A small contrastive image-text model, trained from scratch.
Model: 3.88M parameters, 32-pixel images, encoder norm layernorm, encoder activation quick_gelu, encoder moe top_k, encoder num experts 4, encoder layers 6, encoder width 256, text encoder width 128, text encoder layers 10, text encoder norm layernorm_no_bias, text encoder moe top_k.
Training: soap at rate 0.0021, 6100 steps.
Rows from block 7 of the text encoder of a small contrastive image-text model, named by matrix and row number. Rows with one number within an expert belong to one neuron, the router's apart. Each number is 500 + 25 x the weight over its row's rms, rounded and kept within 0 to 999. All counts start at 0. Numbers have three digits each.
Before each expert's rows are labels from the 100 texts, of 14976, where the router gives the expert most weight on average: "fires on" is the input token at the peak. Only what is clearly more common there than usual is listed. The data: larger renderings of crowded toy scenes. In brackets: how many of the 100, against the usual share in percent.
# router: router (text_encoder.blocks.7.mlp.router.weight, 4x128, trained with AdamW), inputs 0-127
# gate: expert gate (text_encoder.blocks.7.mlp.gate, 4x32x128), inputs 0-127
# up: expert up (text_encoder.blocks.7.mlp.up, 4x32x128), inputs 0-127
# down: expert down (text_encoder.blocks.7.mlp.down, 4x128x32, transposed), outputs 0-127

# expert 0
fires on: "duck" (11 vs 0.7); "pine" (10 vs 0.7); "dumbbell" (9 vs 0.6); "dog" (7 vs 0.6)
router.0:508535472495446515498497493529507536477527459494514500493485486483518490490509525498485473482459499469510506530512484493461522506523505537525475515520494537485467513489521514525541499439466530546513500486485489507530506555493460511423530480528522533542506522543512465498523512494505490498450522496509486487488478502495523524509469487468513454493525493504470511484486500484560448464499
gate.8:486509518512495453479481506515494460471510520505452459513500506512485505511510559481508473520472494467460512456529476529512490520492485472499504501514516496485480500516514499460488515466495498497494480482449478476483526483529548530498531519482473526432485514515548435478506509491498465538509485459475493500474515478512482512460486522556520517549484493493497466506491542518493450506463
up.8:534497524516506479518482502525535484494465517540454500521496527474462507502490516455519470500474510487490528472528473504534536526506508438505493456483516467514501491476488492498487551487453476491442478481483514463474518477525502498560526560517503522455488513501562489502516545506517508530531492477470467534510516515503495516520485495482518504486509521544505481497485504529511475499456
down.8:560472491443500531489498524504466511493585500466539501522505522522524476460473494512508540517477529496496484504484503476482523515530465538514477521504496532483480511499490481506471483492524531471496529504465502526504448458504477511506509498493566491539479532532491504493496504483462513509495539511494467522482461503490535527516537497473502491491530456504523463520499455476518531486475
gate.9:480517471492460491504542490513485524498463480474524481496508448477487464484484510479459525441560510494535542458507502468472522435537520523530463487527508520501527483514487492482479459512502497506503497518473470485477500473539536442498454468506482526503520536477499510482486536538528515483504475476498530471494492479500450490500501520473505489502510505512499507487468479516523505520451
up.9:531522482462566471509490482504480540474476552488550545492510499484513474483483527543459524492449445542463520529530497491496523503498528478558513525544508509495504490492500457527475500522507490506498501510514529493503517512474549461532506516541476517494518522495502477489520523523464477509516530497541514471467490508474499484476500513483527480525501511493514498507493472433510517508480
down.9:487528518475542504506499517488513465459524510516519505494498501486514482482544492514512464523488473500476538566484474543441482504520494509489518510529508521535478525494510485509505531512498486474467518505487479521479493503484509569552495515520477489515483518480510508488510586491499488512487506469508471506537475508538477507490514485485498540468498525500564535517470490495437522519454
gate.10:481524486532538518522520485533500477494501564490475476505485497516456488475511475459506483514494495463526514467512506524513423509486508480445503480469506448493551507526502483484533470465498516539523507524477482485498509456504485539459489472516475518513522512493470534530493495486493531505494478502539505509458486525498521504485526498533503537529492536442525480508533505536521475478525
up.10:526515515541508506482515548512491452507514499515519475506515503505512541494528518468447511502504502497538505503477518538531477523485442519494491537471475501499489459534503530483469536479538515465544547467518515503468448522478535537485479494455506499457497470490498479518484522478492503541513468483515487517522506469463512560518496508527519486498488503481480473510478485442521483535491
down.10:525531534463520507459546473492538483519516500493518502520501506458486470502497490514489497474516485517573520529545463455520492455521494469529503539498517510469497504474517488495462550532488537467472500479472466554542487487481489456479517519528537482495487510509514476486482528488501491529496493518482475498502468525477537503526484496448509477493482503483477458492519485483535515477540
gate.11:546510510528529536536480525489471508502495501523521519500526524465457541456512449475502458553479504500458533495507476486488482522447504464506501504467522502495493561540485519499464500492499469457502500503511484491526516488484541464548522527481480536495499512492530501511506514528433490505492489511473489494515521500545489518486528505489461440460474486491511505507521483494468501522487
up.11:527512507529529504513471529499500502483482493447539495510534515475481555484470500471494455521471489478521515487541504525492497516474475501447512495457507510434481531525502502492446476498522505477505497483492478500519538507475550461520512525490476476510507461503518478534519521491476504517526471521520504484529522488550505504532542496513482441505456482500492538523532494526453538491488
down.11:541499495506470560491451497473515505469491457470513524484538514517482542495467461532490498509448480558553517517537523478504461524503517477543502509479494502473515453490509501521508520513511491493484498492502479488519475520496516506552480501532480514476469521480481479518482462475503522479470511479494486552559488503495509442524478505507524452497513466474513498500506476489474538504475
gate.12:488500524496516478468455543487494467412493468488489494485513542450482501506484515464522478506525509484484512465511516474520508487464513490491518545505516506552534480513462523486447549504494490514502467524487546495485500443453505499461488506499500481502460517478508484483520510502450459524483520453531514494527524490486470484494474501523534461546500499488503500498518514511505497470501
up.12:457487501493506504515474537500481514490465477522457528524518503457527472495521496484520527532520520505521500512467531520544487476502502513477493458460497506551484467526518507473499517509510480506440501496446490454490516487445502457496505501462487497455466503515477519510476511471483461495499462513549478526518508503503484462503529491508537515539466491496431473502530517540505481526490
down.12:492512513477517460517487516468520500455498470512511500480476493518522481480468523483520537518548500506515473522510489446493533447505528508477496485492497533454485539456515479510490530514536501518519495498476495447437540517464523515451443487519472516457496474505517478508490472540484484528516490478479519551485531457485505494489494474521526505528497486541504494488471506476487482460497
gate.13:445521462535524470502529496490467536532534521471442490515492493520493420503541502471514492467511500515529462525454493492472467465516499527489522507487499511477509521508495514483507473489496484493473538506515488487524459505487508486499502470477491491524506494486538512454498535482524511489522504521472502518507525486459471551543563513448495530516481481524473516466486497481516505516533
up.13:482489526474452524502483511501508531477495479533515499473508482486483492474459511529476460501528517495496509457475471493512543510522493490483501477518482481498493503485484499516460531513518485505501513512481509487520538469510474519547514533548505511498461470542471516537495483541477464499471524511517456539471518502530454512489516479525442460494501512465535479569536482559476507476504
down.13:478481559499493512510517533512518487510466480468519517487482499507478518504542500529495506484463497483526500517481425529477518516465532538515501499496489515529486507502458473556527534478495503547453512512448520477526460520483496510519447505489514489503480474469522507502516481498454504507514526509541560500490470494497506498475526503470546480518485518474491488425497508479468490504501
gate.14:502478531508480518503515519493486497529487515492508529516528513498545516481499508485552521464498460481472464491556442524522507507526477518481520533520515499522526518529473533449473488473461478561509488470464483503468484493534516504486495485424499506489440484473532490507460493502502509502495506493480468532512504473504524483499463492515493478484514512474498540526526504477523553526460
up.14:481495543501522510481520532501481504503505481525481507524502518490560507531530520500548542494484463441499465522541469497505530503510479515529530517516505482501510496534500520509497464450472487566507484437494508489522494462514492504483493482463467513518488507456504437529453517518497504486457516485497498511486463521479513506475472501515485492542490513498504544524498507469559534501483
down.14:541519500473502497545478474514513500535506451525527495513473464501504518495499522517507503496509523534518480500489493526484506459474509477500494529495511507487500471507532498511493515472492512520500515570438470465514512479558434481505525487555510463480515515553447488494525507552489467491500521537492503498467458505511473494480500480514496505507463537501517509523530496456474500447522
gate.15:480478528515507517492480510510481545504497518544510498494526474496453494510545523542529464500493524490502508493500492460496477498508465522505508475505523491490524540496496534565515495522575529557501516498511458470503475502498510485506488464569521494506511474447457483502503513476539469493459496498461526518510487478516508487457488460478502487478502546500514546508520502495516491448506
up.15:473503521519506491489456525493452542510497529535492504498540486506458485495502494501510479462512537468531524495511487487486467508494517527525516495521507538448490521520522480545523461506529480503518503471518466462558477480486487547535552505524515517480557469461482491496501475492529489474488489490523529548519489485520516489448479452513516516495511513473542496509507503501556474489499
down.15:464528534475481494498506486467496461511490450491535512486456498517526513517524484520535501490514475538444513515507514454489515527528492481545534497493489496497510512494494523515503475479497512502525489522509527499528523524499451490503487534522494508452510518538543462448516479502543491537479499530480530456481479454512563544497503531510476482442471528514479513497489510520476523471499

# expert 1
fires on: "pink" (42 vs 1.6); "truck" (9 vs 0.7); "tree" (8 vs 0.6); "umbrella" (7 vs 0.6)
router.1:516496550503541524466507529498488485527514507524534540505491454465522498490509463481492488520513470517479535473478508471482469516459508515531480501491507476466495474520451464511479503525523500459509484482489540524468529512521527459485503548491487513491516471510507512522564537497474496526490496542443504492515511489534449508541525549484478508474494497493483488538492525499499452523467
gate.8:496498513483463461519517507552480472488491495479475465515521470484494489510506487461513472485509457475485506525507478501532517559514475470510517539465536529524567516537454469536538514481471504531455480504479458506525505497523499505552508487521495494449463473490517514510476490483456503519528487452494492469501511484506507510526492531505491536485521501554512526485478536507507518471485
up.8:512484488521522501475480490471525499470536524476479441490537483500487512471512476527473510488511490482509504440477502567512487501457479507495527447498459496524508501527513478453458477501501470450500494496532482458506531510488516479472540482498528492507472526496483495491508500489512540542535489493510476533528495484460448512470503536510515474497531503479553492501487543479493483553512
down.8:512545513514481520491498500496504537520450534511460469533517522502533500501498501522488498466457453503485526506555432545530530538518523547545480497557512510488437515519472538481534493499501491497511452491477535470480500480482471524483470515489476486525515504491525472488491502496459495545503522546493544524480517499504511465504515469493483500523479482518505485497498504511496493517470
gate.9:486538517473444520500488485508456484482531535554483435518452508495509469528504471498502492487488502491471509478515519502493473495519508472510508536507498543511489482478484533507471529511479546504486483505456480490514528535499514518473520495527501485508505508510467480487534465488502539537493543487543426510483511490572512547522473513518467518486511518511542495519480527504499535501498
up.9:488514490482501479496498509504502506464480488544495492502503523509526466533485503453473539461513519530516478506508489526525507537477460478552487529498495507480464520430488489481488481474500481472479522457515560466461493509518481478485491520553515465524484496500497469498468498441493496506462501528459506481525488516482511537509484485504470491488528504504437503480542490496534496530440
down.9:470528548428493513500489505514531492498527522498505482492513538491521476496483476541522493464510486527517511503513536520494488538501487476497471523495494529515499534486552551503492492477453438522519507514551547483503515492506512519526502530459533503538535512533502516518489495501501496480499494564512499486461532512542443533492479498521481501515512486487483511528443539509479513487514
gate.10:523534502517498483522474499484520488514458543541474529482519492521492494520507500478492432516503484489504507481538520495521449486492470476497476524506541506541518511491500546475459508504494492476499488537494488473520509499516486497500485506540487489497490465541476491473566428506494532524484546501512508484460491482522503551482483486473482480536508567491469515485558524482502484512478
up.10:528530505508486483512468521469523498521486569534479536465521503532506507510498500479475447516513483483508515479528511521533469508493486479492472533509523502518498500482512532474472511486511490468488477545515491487511507508524484496484475530520476490474494468533483488484558449493480547529520545492507520474458489468535516548483481504466459483530505571484468512472551520488484496519493
down.10:484510484474467481492469510497510497493533520477533518507520543487504467490497524501503492474496533504479499455520500506493537471476491467510486515504518477515488510443492526480480490553504492497424488528491468473507502512498521526492452531482413508526494485519474492507526489509496564490481574538531529528468491528452489499484510504494503471512500524540498538508514473525499503515481
gate.11:500496535496481534490517495499504539509490496492503510430484480500514525526491509513492502486536510493530497512425487493481447462479529501509473503531474489472497477515458514545483493465467544477510471484534489473484564502505516504533504532503463488480499455496472503468516489482527518513501517468493532471488547493519575490524525487516507499546506527547501514488532522516526522519513
up.11:504493477520494486537506481481516521486508475486552533537509536510475445498501515522463504538467505551486488478526538526544549512483494489480531516475519501547478495519521517491514472540514433478491541516485515514503445481529484505497510461486521472512493545496526486522508479512452504492537497507518522492495470512488457541501510515476543477498493466476456483492493495499491463502544
down.11:479506503494458525505518552458493526453485511476576494531526478458504487499489514525503480505494549471477540504552478514499495470472520526501511473506522542515501487503501498496491518482478495452488529450488452538479496482473473488506517501498498490487473479554527462508493488479470482497483475472516468482461519472532514512498509526505550514510508485471450486537524482495492452476500
gate.12:509461502482461457510507498480568521466528504515519494463474490562523490508503548495498540486499515501477533530540505525499462470484511521467515460474484477490483515521502516514462513526510507497509516511493519483540483507529466505486490511506487500483498525523504503472454518572497494540523505487480515472507505466513489506468498509536475563531474493508482496539470543566500523504509
up.12:479535495509504520528503472474477488539484538506501511524503530500491488503528500498512475478536515484517464441483478449460535528526525485582487543533511555533512516522492526465525491474474484501515513486486467494502542489475499534535550468501500501497495472496523511472546489466494480517498495458489485509464505500503515497494516507455524452462489543481477480504538482474500493513507
down.12:472497517501503543483476486523502511504528480498490520529470473476508488513550452510517527522462542517507481472516503481514543516511503452500518536495468525506507482530457493516535468453494508562505551496511455524437530508502541496513494516505489458513542533483447489508499492453501469457521448516489502534528463494514520477492504524513537484515494498507498480479493515480497513488489
gate.13:501481507532477484480498474493457477497492514504516485517494479517479568472501502461507526478517496480514485492486498510481528477481482478523459485481514523485504484447512508502532535469485505522535498518500541521475489487498521565564442464516536566539520505488493543504456468518536490480480486490485475484466501443496464510472522463511489493505523505485495527481528489478537483487511
up.13:468450514489529475466548494480480541490424489482498503529516426537494507505525490525471506512561546503505472544422470486503509481453493506528472538500502503498512544537510506501512495506544481515497501465544480503488493499477555548486473516517500496499505490492524522496483500525493516509475529528484506473489517483506521519507517507519504477500506494467481497485520502476463517511499
down.13:466491560538511495506545485499493511513473533518471585492504463510485515536533474493512506530488451477529484506505494500498535511493505500554468492460510478521537507471495514484496486499515518491526525498518516506474517511454455527493522497519505534489525546552487477480492556498517544483492499490492496480500468482475509538525501504511486496465522461470522525526479477479489478516445
gate.14:459504513518479471482511484506496495506510453523511480493490521510555471505510469535470499480533510466457473536521503538487454491482502493482471503504450460446514512511542539504517478482513495525493463496541496468469509494508499480533519484432496537533513476523471498504528482493466497525493459498503508483531505514483463517527541474507547495540507478470487520528510528538488515546510
up.14:489490510501499448458523498497475500486515466500512490464473536527533491507533463522517491492500546462479492529519531546494456482535492513484457495527456459484493513512529513545543503492512493515483515503504504494467530507508483499522531517469477526528502488524469491520514485440466540518440504517524498481499495506467498504544529482468536498472528506481526470533522521526482495548455
down.14:485505465509504486506459498495503467486509503524489519483498486460503529467493497477434473562536518492514513464461531520555516533480482511495509513466463496523484511503473476453483502480467522502531530476463445505543477509471539530493485522535475536516484499496495478464512504537480517509475502511504494517499501525549499529501544501511521528471514453515508534506475461468478498461482
gate.15:528488479467486457486521466491550470512476506481495524499502493475480553477496562501446509466483463509477500525518468464507496459542542495527524489491417478506509470468491520502486463540513510499534515492516502504523502541501539493561527482483506482504540512492520501531504517507506545527479465531488504463476521527512512513517485518516482543535490503502521500486511494512468491475496
up.15:503516491486508511452516479456548518546493477510513491490463502463455504515529519496458551467520521488476503505523449498529534461515509514515468494466472484528532517469543514466491430511535492509490510488532460528515503533530504499492516507530505515463504504515553471537484531512494508520537515512476483502500494542466538507535485495530486538513469484526524520479504507503497473481507
down.15:519454523470504473492528491483498505506460498496479513497484468522488506508522489466497500493453495515512501525480510495533456489538517494479455495502521478459493526468464482507495490470532477475425544548511477510552510484487501496533473495487514489502513508477486465437524493464442498500491437501471504494497500491485501470527472443502477493488501498486554507504489483517479550479464

# expert 2
fires on: "red" (70 vs 1.7); "arch" (10 vs 0.7)
router.2:527477473479504474503499481468491495494546495489481482502510541508489509521498502518489498503553500550513505515457514524487528468511505499510533517491490536546501489471555545506511495502461479517488528498546490513528483467479484504516477482489503473498479528461448510479458509484525464442520508494494538512486477513495529500452484518538488483553478435489505520479493520445494532524541
gate.8:547458500471504491471505474494508487496501518509510449522523518499508499525512460537482491498529449485517490490525505494517473481535498512520488452516512563522525496494468507507517447540495538481518507493526508522511482492501504501506498485498484490515442559511476544519496446457463451497483509502481476524463507458529519520448526511519502516509504500489544488485454478474510526547493
up.8:517472464476462480461493461486515508492499518492531478520543546517481526521545459512453485502507473499467490507516514522532486474515484507481528465528474558526544485493488495513504447557524547513560505493503504508550502473507511457519504520503501510523489513499478538530483468462487483505497499478473479464466520468523463498476505530527454484539515488503510505493490493496507506534499
down.8:542440485512480467525485481487504494478522508481499461490562505531508489503525473503471479487503436513519485516462504506552468435541504483484520477499442505530541490489522512503504523527499520514526541503494466499502478493520501470556507476511483534520475500461491509530492469477490479499511518502476474530482482505492526536452485514539480494508497507516513558477513504467515517537485
gate.9:532482507448556471455487449496506570450472507514521559479506514515515511514481466472504474534508491554544491517468513510463491493500524498539457522442520509515494523521458519495477496499453491491527490508489522467475542500513492520499496516494529503495496523540446493500492456462488508488531496509523507505483507491491494464482480494517498471505518479522497506514480518523540478483489
up.9:488539502508476547571487528495502439547518498466479454513504489466496497504496508532501516444490514452486493497521477454516506519498514493474506501546469506481508483495514476531475496485531507522465492485525464521510452473476500491518510493523483531486515469438536533518501547533498513505458516510479490504510520493529516546544515483483505524490502518499504511459500467494474544496528
down.9:477490490504486489487503534524480522504521516487497484444537503502497550459504462478469506510495513494526477509496502506487484490491486526517504474480533479484520537510471508487491538514464498522526471528510490513514490566506535484515556525473500505500498493475486520516500525518524520484506452463508533553499464478517478465478520491490464517486555564497467513529486513548519473514424
gate.10:552491529491507461560519520504550494508487511489509462444548521500496505503495492488489456502492478543479566475511482549464526513502484501489463511483525519486489497527512502510458491490539497482463508512476472507510465544469495491467496500545520498505487501500526477520543477486487545503535509457484501468517526497522502526482500479557472501490506494518517510546466519517534461518489
up.10:503477479535436543511463496484486529466517460496490512480506502506496497531531516525496578489470556489499484520514505493540478477503515510492521493512513476519494523437466461533481487508462490501473510513499476510508543471497501559471502526478467487507529488506511485484498452484512472484456490489520530523530492484508506507479486496511509458446475553503479525491544513515484529501503
down.10:493492510532480513559494490504538506519506506494488487490524482464458477552471513515532540517474517427534520499489493514503479468552478521461492505499517551462505513494527509524504506472496543507494455487465538506475519487512467500519467477513490457508488525495447506539503490462500510569493496498490479482482452500485484457491479542485510521498485523479478508519499484521544501496518
gate.11:460498526481488489500507466491459526479506477478505538544519475541523527467542507474505503498533459528523502513475524474508516507498468483553467536521516484431461524528504508520524459543512512487504529493492504459469490495500447524540502516483473518523510431516490490528506532499505487457467492486483501494522529510517506487496497514486517504480490513469457470467540460484490501479479
up.11:461493504448486486487506477452488534451511470498502511503513502544560521451514469482524508499536468536542516522438538494517484529488482480539502521500526497484449521502521491527508451534467526507495515489460529490519502525479477510542485489510481526528457460516472495510493498491512484473492482512492502463506536494503530482469468521500501525491530501477446495485532468472509505494485
down.11:485521477504462514507504517503498499520471456531476565501499468507511513531530469499511531538514489534517510504486466452479509497522475506494567553517571476510441510532450474507502476501477519477523524508505543501499471546454514498462520497519487504513469461519480497495482490477525479504464504496523469461531520529496477476528507504518455502487488492486474512505505473476505491467505
gate.12:507521542474478470490505497513501475481543493533455514485480459541539479489496495468488470551521501543466540501492499490496448526531481465512475475490472507459541493470447498526494478469539505496518492524539513533493463478468489549526513511523540502501533494474497495526486480510526486487494491501523528539502454526486510500454493487471521525472498494503533521522497513470545469482495
up.12:439488527445545435532500550504475466521511497497490528498502526541512491478485501491497503501528478509472530521519477514501463516513475484519524500521507558517516483459524480514472470516494506480587511486487498500487487485484481507519538503508541503458477498471477484478471465484501480520500492505540483458491475502487507474490502549494503468471441481507501519497501533499524471471495
down.12:501500470467531492473537494481505484478461496453491491513476538445466521521550519463466487479482513510513499459498544519508516493471504505460467458474514470521527451496479528540505453514474494486497480499509550490522533486541517481478484454476486529489508532500507522487509477476508527496518475480484487511482468518504509491532522447504565490512474482480499500468524481479502480462531
gate.13:500491477511513468519511488489518498470482478514487523557487500526529461522516508523516496461481484534536513503527494458441544456489507479556489461483491505516436535506511483510502496516493480483562499486513470476517482487466473497492508531475538498482478476498483490482517478502469512485514531464540555487499473474500548506481483499500522549494469501516457505479488551535489507491528
up.13:513482531509526513507520489488501499492475507542543507500493509498477519542463524491462545458502523567518520454484459436487548521479517489524493473476512482522494497461486454494489543512520486509554491503536489477497507480486523509496532496520529507484499487519487482478500474528475489450483516466492548500478488461506505473466447508481497525530499522505485532489494531507516488453542
down.13:485485546562498488495498507498477485516487488493494520556511515506533476500469544501481501498439509503477501534508489464490537455521530525521487434531536497519533503497498482474497484503510491488482492539501468512492532524510493472483502422481563471499484532513500536494487489500527486479519485529515498483521505504479475498470515510546538474529490533526488502502538454505517528536528
gate.14:483497529531492503512515523509464445500478514534526497516488460535497501497489522522523489558492498520532504550474477458517510520534475484547496507470459503486492497515521508503548536528485498507506474503518492506455489522504540479501520506523514461463479489508444498527466459455517480519483523489482452526520519497520473506536490502488529543533537483472483555480529484488532490475521
up.14:489480473500506435456534453534478527479466502472519526533444535490536464477510478495529477496500506515453489510490510505512499551514491460502493505506482517484482556508493470469490488464522510487501518554504487485560496525471482492548469494480507516513486499478468482489521490504491497511492516510490518513480523524529507459465518520453477540517533479465498489456522523483489529465480
down.14:485459485501505503496471487485466496501483515485484487533530489505520474529465484498496508492504557465533466534444501474455512508502514489530505517476491503502502537497574517471522467529483499524496530516480492479459502507526483478546519536479528504490472485515471497524506503481483505507523510536485530448510474467557523486539473461512514462485476525499468508469529451526521513456514
gate.15:461499498495528447494495473481468514489464518506458470463526506500466468454484501488503489512540517520490498494476541467487508517548524499528509489524466504517467500514503454518457497504471479467477535494508494520507463447499531505539516483500513452512469499456472507472437532504520505508491502491497505540512515538515505507502537456493510507521478452530530465493536530476487491507542
up.15:570495516527487528537504530534539513506528496484529505535474511492537522538493511525493483492456503465504497515528458516518481468456465534467497495475508501495531520505503533467551501457538528502524496497494488491494545520508482496470499518485492512480538504533530470540578484500514481494506496506476515493488483499485489486511449535509500475477523517483477540486458466515530519468475
down.15:487536502520505472526522502499491490501493488498505519518483493516544488506556462434499505526512476492480495524497490477527511498535453461544482468499516485493504505510545561518486464541512482470511495525499502504483520542497524484518506475507493536508443496515460505465479481480472477519451487487524481487486479511506496523477514530471524570506501517498538496454519525469520440518528

# expert 3
fires on: "duck" (11 vs 0.7); "car" (10 vs 0.7); "mushroom" (9 vs 0.6); "dumbbell" (7 vs 0.6)
router.3:453508484524480502531486498517513506497448516493488473498507515528494488476510502514538525487449539459489433511557485506560475507509484463466515469519516473495514512525511490474491515498518510493480496528488480463494484493512508538526489492512496511492486481501528499485481459517513538510505486471557480507503507494471510484496498420492528537490507564512537509496514458532484548456487
gate.8:520502515456498485497518473492511523493485510514503460487540510518507525497477499502543488487493514513505574526510508536479497510507498515458486501524513466510474494519533505520476470460485472460481487506460488484567486437472516464537563493532494562495452492464512489537485529502492497509504463525546512486510494478456464514511486492525510460517507454513523482492480483511511489512496
up.8:503513478514492520485470485523470518486497482476506537501511514488481453507544525504436487481494491504541464487472537521487522510477481474516523536524497527481500494448486521509491512499477563518509501547536501521422489522478483535492435540452512460490518463510473500505508466492507462471466505515471504508512492473514504450509494508498488510454475489474486511475503532504481505476520
down.8:503495513540466523514459466523495493504497471489490449551505519515500554457551499507499515492472485502508480530457501483523529514500467517487515547458517473501513478481457496529516493478486493501510511500472513500533507506498521527492481520509505489448541479501483547491499535480511430496549516492486480477495472512516457498571527518494499508498428529514506477478514500493502492500467
gate.9:484474498476479455521520513476524521460483520488513431446503508508527517484492506498529467509509542516530483535498517523493486497469529534494474461525522497502535526531493500501517482493485485518499492517458519481508567507525487462509482516510466455489535544478494502468500501496505495530534463486541543502507478491472497525490501561516512490505494502565549525494518522459509492500460
up.9:505456518448506489506521466513482503519453571519498485509505431505500506503518505491536528489527534467490452521471495520509502495495514530531498484505543517504557541511473511505501528459533517498489489546514482511466511514512520500506536509467505497506509541515521508522489465517482504501520463503558495500504471482466449500522508511540537502480509484531511527459481470454470515488513
down.9:515505497471493502491526469508519494520487457494525521486501571500520505459544518504486461489436475527512546515464486520471519503517531497497464514533460484480516469510504485480470482515499499478488477450498457504532559512501447524528496496570492512508513485528518495497538477534513512460530465480498504501534506507500513524453478498511481524490531505513512504519530520490475496497446
gate.10:483449520524512528501503500475478535485507558467473487512515482507497536436488499453504512485504483487488475494517494531505468548492509472482499508502497458457525499481476502530493474480494442495497512483483488502468494466511521510501506535498520536498517466522513527482457532545454569510528503507471457515495510520493494486509510513475536526494500506556493546524525465489479500460462
up.10:512530493487469478505496512515513490509485458532518524483493541493501485555498490558519482512496511504514533484500510488487536450493478518490513480509515541564496490523539486471500525516506560507495485531505497506514500511486470481495497473488479470503492515460492483511547470446558437497478521476530548484514497483511503494501510487526469477489514484469527440456486533488523523533535
down.10:537488486493502545494520497513501472532497521493484561526509492477468533534485506500522454502483498484494548478475494519500463487533512498556498486487486516495519493520521547527476503506464483544518497520520519498447526452459491476475489497517530533534519495512488467483478510517451500474476529494445519546502513496507535516531507497454505470495489487488443553514505473514500495488456
gate.11:487438536471533517505509547455423503507500510520496507475514533531538490499485478464504471537516496530514465516508497493497508463471528485448485459483495491459506492522531493476485515505478508465511486533520519448519508489506462525473459516515510477493531501503461516501500509514502548489499545511472527496481494500523533525507509495500506502451486516502543542502477501545526533495543
up.11:540499481469515503494510494505550496468504489499538501498492523487467497499490488506498505452449521491493504490511495559497469501526457486479517516518494488546472479487483478528471474506521554531464526497474515522528463512506517561495549479496538537532460482528533498522488526518488485486522511469493463532531515514491472480493472504564467484494519505514478469541479522495459495546499
down.11:538498518510470511497514498511526505521442505503507512516511501493484536490497503500516472467503461468489541556487498486501476500487467513544485517484533479492474522493537509515443509568524483454499498523527468470519548539501529469511519458499499542493495522487512470523484523519515524462492503505523479510511473574515487540502470530474459522480512509504515530555478504520527519494508
gate.12:480480501509544524534468514476512476476456509469505497484488493505478501514479473504482541515534517559487531549504492511575476504486472498493505515553512442536516459448485525486513485511497503515460472503555489489515509533464471501483510483495513488497547525509522484456510534489470482460500493476516503505496474467498504506476480514495490484477487485456489515559502468455495480495491
up.12:519486488528525507547529493510490476500488489457518513505494537546503519460490475477479523497511515506465482529513494542477445461517442493462490459473531469544499455489503496476503485473511513530475482499516483535471534487475503550499469512541529512533548482456454455467541483495487532495486502471512498498509456479497519518495509506529525510492507504465515521496525456504509520494518
down.12:439479466515516517487520505498483509499511519546452493511510495511467514530485463529544470484478479520487513530481492531488492477486458522459507544507467535512467492512512517453459499530553519484509473536475520495501476540455498520520493524472525495496497496510522470509486500499450532483515487457489497511522474524470531498485500554457499507493513458539551523513485477473501535510495
gate.13:458532496478498498501520479469502503482466508513473523455509492502456470517453539503517545537531516554494535474483545529518473533502486497506509486563480478511523491435492515497506482507528521527483484504498510511520503470526499524497516456507506431469529530485481500468471492500494539496513546499503497515504494512470456517505496464484534490508512451508506488533540511492534530526516
up.13:462518500465495480494523488464501471503479512490502505450501513483460455498454526488491555538520530567520543476493522518506487507521476500505516509505471474503508493452473495489522473513518530534464480491523512494520528458503502509519517439508520440469482497471485510437458507480500539499508549514514507489509506494477475508508496473519537490523510463489489482521517506493512488561477
down.13:512510474518522521504484495498448479519512512492491498465468491499508530511471443521512482468481486519473554475483497484445536453517518528499539504513464512473521527447507491497491498516458514542526540473500453490492550530477499481490545523494509514546495536467444515479509498513492502450528497481458500486484510511523502510519547513500484443471490501507497511531501513522482523483487
gate.14:507504457479518503541485519450511540477506465503481553517493517505466469487451491460499552496456512492506529494477470518522511522499522455502574470453503532486534499477491521517456502493497530501495505489496524488470533476513503504516525507471497475503436494495498479521501506514499527496494485520464491576469511541513504516481527492465477486488497473493535503528497488527541528491492
up.14:503515465490499513548488507464491556475499463510471561520496529486469466473459493463502536488453515505482520473480474502506489522505531455515577480467508520474521508489496518529461497499508525493488516474510534476469533490526520514502535504469490480513462506504497475526497531528491530487490464507458510562464509555497517520483509486462485493497490495498528509519491483527538528494504
down.14:521496500509521477521544508508564473549443538498484493541506535506493487510542506535483539480484531468492502535499477470515487530492494481537500531503526476495508506509504502458516514518515511511497468479491481512490533493526486488482482500552472515488480483498469479501507480513465506527454508441463523517479492537531474518492521510456482557503501540491489524455478523507523434501498
gate.15:496516490504455550478496491463549506521514517501487499497487484480502461515506469511488488505457506512486497538431528515453514475495490520496532523498490492518464504503543503507507506482533484555523481515482507538487512483520468515502525519532526487517522531459468497516487509472506510501459497505451514501474475536486489516511501499511445443495476451502521549494462474525468547457528
up.15:537484476519493480513471503491477502466518471485474502443535500489497546518489489549530510501520470486478511502508497538495479452533519505489486484459529486506508504507485489505489492487451505459487491474492489523512483487478544486485520501464482477473456458531527509517521522463464459517525505494512519503506513539462532524512517529479465469491485545533433492504483464502535487525437
down.15:465535504473463513469455506475524529488485535504513518512476494515568501471482510550495480534483500541446471485484512494487503496505517518464492480529493488458483505486508458505474513485501481526494512556540439507481489454464538480494477553491533500544473520494486490499526449475509513504474496534528525528502492535530503504496535478528506462475491508510489522476473486520498477484489